Rows from block 4 of the encoder of a small image VAE, named by matrix and row number. Rows with one number belong to one neuron. Each number is 128 + 24 x the weight over its row's rms, rounded and kept within 0 to 255. All counts start at 0. Numbers have three digits each. After the name is the row's rms in percent of the matrix's.
After each neuron's rows are labels from the 100 images, of 14976, where the neuron reaches its highest value: "peak at" is the part of the image that holds the peak. Only what is clearly more common there than usual is listed. The data: short English words printed on busy colour backdrops. In brackets: how many of the 100.
# fc1: MLP up (encoder.blocks.4.mlp.fc1.weight, 2048x512), inputs 260-311
# fc2: MLP down (encoder.blocks.4.mlp.fc2.weight, 512x2048, transposed), outputs 260-311

fc1.5 270:140130121136156108122180129148128127128131108125118130128126137127127155128118133107112117123109132134137161107123098128126143132115104128098111177128094095
fc2.5 143:128128128128131143128131118129128128121168127128128127136152195078128126128080129134128128125149163119103135126130128159128129102128153128124128135076125100
peak at: middle left (50)

fc1.645 097:116127122114126124125127128130213135128128128128127142126127128100126128126128128126128131128114127103128128128128114128152128160154128117053128128128127128
fc2.645 099:134128117126128144159129130127120127131143128163134129128133129201126127122113116127115133128108137128119138128126158128129192000125149130128129128107128101
peak at: middle left (30); centre (27)

fc1.728 058:147128129134129128138212140144129010128141128128128161128204114139130144128130128134129121127135139129143128110134128128081128128128119129154133129135078129
fc2.728 071:119114134087115133132156125129128062127055127107122128131136106039134115131135127129182121131137072128066116109082129109129133131128101122129111129169128139
peak at: centre (42)

fc1.236 175:121128128102096123128135109118140134128119128132128128128128128124128128128138128086128130129128118116128128128128128128146122149160141128099128096188102106
fc2.236 118:128127126128118126217128129128128128142124150157129155132128127255127070128130087128114129128128128184128128128123150116128130128119128129149128128119128145
peak at: middle left (27)

fc1.748 203:123127128094118128128046128128154143134138128128130129128127128048128118127123128128124143169120130113128131127073128090152139118145127111122130126128128128
fc2.748 209:062127114128120128160130128086124116127118139146142115131110140161116141116123128125156141153117128130168128125172128123150127192117118141137145108129115170
peak at: middle right (27)

fc1.368 117:129120128164157134130190145128110136128146127146108128099128128203128131130128143123073001128117128152156126128098128126081128128026128130127077128125150133
fc2.368 168:091133136128132135076138127128128129119129146115120128128135128026134142134162118128127122139148072122165139133168094128113126195146099119128121122112128134
peak at: centre (28)

fc1.122 154:165128128142125128129093141127000120130146127128128128128128135128135127128121128128129124128141125143131127128113122127085128108058139128128128128128128141
fc2.122 157:118118128097149114129128157099148103117095131128128128124124121128128123128141126103127128130110097143195126128128087098131125139154119128128105120145102160
peak at: centre (35)

fc1.328 198:149128127133132127127124128125128129128138128055126115128127128128129164128132128128116147122125139129139126126123107128127135128119104128092128140127093126
fc2.328 132:128128128137129132110128111134128144128163102128128128130146171047128162128111138127126128128145184097098129124128128139128133083128136128128131128102134094
peak at: bottom right (48)

fc1.669 080:182112127217120128128137137122128129127128128128127122102127138131121090128213127126128120124170144129153083092105128132099134128127128128145141124128015128
fc2.669 121:131121128111131127125134128127128124086080127128128127121128116128128128128218128128147128129101098136135127106128090150127118126128127128128117127142130164
peak at: centre (36)

fc1.55 370:116127112091104126132147120194089095139128128133114254122129128111128105125190120125093136128133125093184105032133128099122136127107115128128128207124116128
fc2.55 199:106100128119125118147145078012126126109157127128128122137139151104128157128153126128124128158127128115131121110132081140129105104128121128128130065135155128
peak at: centre (31); middle right (28)

fc1.661 213:138111120134122128127127138122112129127144129095115128132128128115128140124163111128127128117128125141128125116128104127127128112117125128127129130127123114
fc2.661 129:128129128165120128112158109128128192112145127128128128131148142041120131128113142128123128128128197103085128120128127146143134100128133128128128126123154111
peak at: top left (89)

fc1.149 074:148128128148202128129229130147102127128179126127128128128128128128128149128129130128092127122086095147176128128127097100122127126065124127191118128120127130
fc2.149 085:106145131035156132056128147116128147132128127114125166122133122076130128130184128128124125087164130156098122128109127111105171099161117125127121128128107117
peak at: centre (38)

fc1.331 130:090162131100128122123128119124105116132128117087157129093125132148128148130156130128115144062104120134131128095123130130131156173156064116094111126128125079
fc2.331 133:128128128128108132177128118146128128130137077128128141131154131133128114128133128138128128125130133128112123129126199122127132120128155128135171105113145078
peak at: middle left (31); centre (30)

fc1.21 109:033144132127131121125127128128124062123128122095156133115156118130120165129128128129097152127026094123132130127093128128129133167127111098120118128128132093
fc2.21 093:158128127128059129128128132129128128128118129129129128129127128194127059128128128128128129128128134129133126129128227128127175127128141129129144078133128101
peak at: middle left (41)

fc1.89 059:172137128149138128133128128128128074122128120039128058128128184135128118128118128126133172128128129128129122131123128086131129069123121130142122128128119128
fc2.89 081:158128130131128126130128129128128128128079066126127156127126130183129142128128125121129128131128155128123131125133128131129128193128133128128125128150143175
peak at: top left (62)

fc1.127 034:173130128127125136146118126129162044126126127128128114150133129131128097132102079127252128129157138128133124128128128128131128128113141141136114128135106128
fc2.127 090:165122128129125127156128129101129110126084129128128128129121107131128110128124128130183128137128128189138128128148128130130105194128127128128107123186121180
peak at: top right (52)

fc1.274 129:255128128157178128129103129126128125128128128127128127128128129102128101128200128128062128126124129137130123131117128128128128128122129126147128107085145127
fc2.274 164:127133128054126128131128145128128127128099124128128135132101143125128083128162128129032128125097141143128129133131103128128123133127127128128128151128131142
peak at: middle left (41)

fc1.765 223:132128125128109126122127128128099127128140113097124119128145129115128137127169128124127128079128125133134136125126107128127128128123127128130126128123064110
fc2.765 132:146131128128129128120128119135128128126134127128128128129154175058028128128128147127070128127129167128083128122116128148128142084128141128128128129114143116
peak at: middle left (38)

fc1.262 092:177129128148176128122136133130066163148167123123128122093121157114128140128130167100082162128100128150199138095106120128122128128062085124169125114128148128
fc2.262 109:128132128128132159124131128114130156112142137128129128132128131105127128128171128122114129116146127124089128128148128099128119075135122128128176148125128086
peak at: centre (39)

fc1.260 059:155142122133124124131048128153127142128130127118126124128128129122126128130092131120104129127129121128136134128133108128146128128119151124125129134123138128
fc2.260 075:147128128126150128128124133127128127132148085128128163124137125123128136128125115111097128105128178129123129153125173135128165021128128128128123126122128109
peak at: middle left (37)

fc1.739 128:130128122128112126124127128128131145126119129035127122083124128127123127127128149127123166128121125122126134104085119128128149128135074106102130128128098128
fc2.739 143:129128122128113169128128091182128127128129000137132113130155128177125126127114127128160133128130127121128128126116161123128149127123141133146130137113128115
peak at: top left (32)

fc1.740 100:119128154141139123120124151128132163128130120106163128094127158090144210128125167032128147127122129129139173128128082131129128128131124122105125113131081128
fc2.740 143:128129128129144126128128142128128128129156122128128138130112106128128150128112127128122128128128129127127129137126128127128129137128089128127129153077143130
peak at: centre (37)

fc1.144 100:148126122126129128127125133129136128138128128125130128127128128125128115128128128128129128120128130131128129128121109128129128128128128128119128130126129128
fc2.144 104:131128128091102122138128128111128097081078128128128127129117130128128124128146104128137128129128121180128109120129099074128116148128126128128126121185128119
peak at: middle left (29)

fc1.3 165:163129148133157129124132110132140128128128128117159128128127098125126126129158118144105147033147131125149128128130131128136132128130125127138162087123028128
fc2.3 142:142113127125127108128128116141128128126126109128128121109182128128128161126157140128170128128128128128128127117116156146128127126128117128079127129137193125
peak at: centre (31)

fc1.332 075:045117123128102105118125131128128124128148135128123134128128153123129116125155128128116047123183126130132128128115106128140144126124118125119130128127130129
fc2.332 128:044128128113142128125151180125128128119087147128128128125124128128128114128128120125140128128116114162161128121128087107129128123128129128129126128128091149
peak at: middle left (28)

fc1.28 272:123128126110128128128142124073128118128126128128128128128150140128128127125162122128128128038128121119129130128098128128129128081128128123134105007127085113
fc2.28 213:157175128099111121128130101131128133083164107128128128128134156066128127128128128134022128128128143128070128123128139199138116125128145128120128128142172122
peak at: centre (28)

fc1.599 062:177101127132128136120128128127129191143150130128128092057121172128107110128200150127104127128151128128128108103116113129123128106130112128151186128119127132
fc2.599 103:129129128128140128124128128127128128128131137128128128129116128122128129128169128126128128128129084128135128128131099124124082134128106128128129163127096128
peak at: centre (37)

fc1.297 070:218127128129115126127160128127128170122143125128128083128128133110128130127126143125096128091128117132141128128126093129123128151124144127128117125109125128
fc2.297 093:238130128128188117101128176132128140132136126128128179120127100123128128128143123108117128101129129130125128134128099154113124071129128128135115161058091159
peak at: middle left (37); centre (27)

fc1.634 137:186131130128142111122145123126084117129132128128140128126128137118128139127128126101132142127127128128161128128121128128128147128117116125125128131127035128
fc2.634 118:125131127136133145107128109134128153127153124129129132130148152072127155127126165128127129128150152092084136119123128119130135100128142129127128126106144111
peak at: top right (36)

fc1.552 070:175124120143128144128128128131182112137131128129115122094143171119128118128128113137127124124137133128212128052106128103122148126127104137194128128127128130
fc2.552 086:177129130128141171110154128131125126077092117124126132127128131021129128128166128123142126106160120122114159095165088087126092125124126126128125133160126105
peak at: centre (33)

fc1.165 073:120125128128122101128128129128255127127128128127128148128128128056129125124133128124113129124130129132142128120127128130160128190128125121080127128128087128
fc2.165 087:171129125057107128128128179128128121119047128131129130128128108130128034125132122129061128130072128168128128122128128126129173030124160128127128128148132127
peak at: middle left (29)

fc1.575 086:175112134144127139128105154128145168150177129128130128063093153117129136128132152130116128127155128128127129120127118128126128068128122137139143128131128130
fc2.575 125:127129128124147128113128141128128128128129146128128128160117128125128128128128127127128128126125100128156125131138092089123107159128098128131125193126113125
peak at: middle right (32)

fc1.379 051:126128128132145165124125134128150182139172142128133124063091219104128138133128209128127128128128135123128142118127070129131128085132128142139128128129136137
fc2.379 091:128128128130162128128128134134128128132146129128128129125111114128128162128127128131140128128131065128156123130140116122124104236127105128127117193127078132
peak at: bottom right (79)

fc1.178 078:126128133135127124128129157147130157127141126128128128128128128081136150125109156100108129097126119128137130126141098131119126096079155121128119126149128131
fc2.178 099:186132128081157129128122170128128128132130131128128153128128103139128128128126119124094128128128128123138128134123132122164162126131155128128123164121128095
peak at: middle left (39); centre (28)

fc1.295 055:255091128161105128125031128129137129130128128127131127048146132123127131128128128126130128123166127128119128108128114129128128128125128118090122128152150128
fc2.295 069:177133128128115114129084128129128108139062166130128130131126129128128137128094134130137129127125115121123130122152130089127101078128133129128128132128133128
peak at: centre (29); middle left (29)

fc1.112 116:067133143132136124125199136144148076113122126128134127128147130128128128128127128128101127127127129128159134128125103130127128170113128128129134104151079128
fc2.112 128:125128128065128128129128158127128120112121128128128126129113069134128128128166113127132128128045090142136127114130128149110129128128127128128129128143116152
peak at: top left (38)

fc1.204 180:072128125132150123122114133130126130135148123119127122059136130128126131128130151140100126126127091163166132115099128128129136214141025124126125128128119128
fc2.204 165:128135127086092164127128116159128128127135122129129121143125146154127128128134129132119129139133130117125129125147161079127164052123128129129194128119128083
peak at: centre (36)

fc1.67 352:131125129122122128130153123124090120130128128110137134128140128092132133128205108117096146123132125114130131096147128109127129129128128146110128124123078098
fc2.67 216:127103127127124165128128132135128150128127090128129151110150158111127095125128116125121128116128150129067146125019128158133112104127139129134118135119185125
peak at: middle right (35)

fc1.385 053:158099128154128125128214128136046124128128123122129158106135051147125111128128126127123070125129126128139128128128128128076128128077130118128172128127000128
fc2.385 088:065128129127127092118140125106130118126101171127127114130145114099129155129131131121139127128128114128107125127114100171129130104145104127129128096156128180
peak at: centre (28)

fc1.104 090:127129116124131128125148128128167128131128128127117141113133131114127118128247128132134149133100150124180128100099126128108128129177112128126108128128172127
fc2.104 143:134130126133126144128129120126128128117135129130131144130108125149126128127166128156123130131132099128115126103132115150104129128127128129128128127135061170
peak at: middle right (29)

fc1.20 093:128102128126128139125128149130241169159182128128120129070123134128126128128130151142099128128128136142135130128116128128147128125193100128131128129121129128
fc2.20 113:128139128127150128110128134128120128087131170128128128138128145127128129128149100128128128127135106146147128128174063065124111147118100128128130150127102097
peak at: centre (27)

fc1.174 077:099128126096093128128141127127129128115090102129128125128128128164124126132122131126125110128128132125129132123128101133128128128162171141132122128131085128
fc2.174 093:128111128128141128158128126113128000146116143129128126119123109255128129128126124128143128128086102128128128144128146146128127130126127128129104129157100197
peak at: top right (92)

fc1.230 217:145107117129129127126142137130130149124129128026117086130126120128127129128138128128116140128127148130124123124129099121127137126117122127129128141126111128
fc2.230 148:135128128127132128098134105123128147121153041128128115127168143110128144128129132127117128127143188103102134118129124151130144080137132128121130131104137098
peak at: top left (50); top right (39)

fc1.649 070:128130127201157151123124128128122135139165128090128060075126157132128128137120137128101128136118128124143126128080128086128128076129104129128128128128134128
fc2.649 095:126128128130151138087128109119128130129173128128128128128130127113128211128142128115128128131169067124128128129169113118125101206128094128126133123128103112
peak at: bottom right (29)

fc1.302 164:160128128126150124126135128130134150128130128127128132119124128127126132127128137125128130128126125128129128128128127128128128164128127124097132128128075120
fc2.302 129:169128122126153144134128106126127128128181129134131128130163178139126143127133129126100131127135126122113128128127142127128155063128143129132133131073148088
peak at: centre (43)

fc1.655 094:211128116075115128145000127129127140129128128126113130142129128128118090131102125128143128128148125122081145147136129121131128106133132113145166130128164128
fc2.655 119:126102128189168112160121128107128127153129121128128144128126132172128143128108128115128128116126131148152114158127128121128125195128126128128128120130112139
peak at: top right (52); bottom right (40)

fc1.382 101:147136128141119128132049128128096081128128128143100128153128171091128108128127096128138112128125118119130132128136126051127128124118131143135133129128147127
fc2.382 138:139135128111138116133128163110128128128070129121128128128128130093128088128125127114128128128128144180171128129128128065128129136128129128133120128133132165
peak at: bottom left (66)

fc1.219 194:136119128127128128128158144134129159181166128137128129120074128128128130128129146128127133127128126138138128107153112129128128127117126128130133165134107063
fc2.219 152:126128125177129133108171109127121188123164184139130121128141169118127149126130128127096128126138198104109128129132127122173159091129130128128143132112132055
peak at: bottom right (66)

fc1.564 113:213107134177146129128164174124112168137174128127134128090112147131128098128130149109076127126128128176128129114118122128106133125086119137137073116128131131
fc2.564 168:101131129127128135095129133132128136103115135127127140130125128113128070129181116130077128097134103148147142133138067107111109147132120128132128162108128123
peak at: centre (36)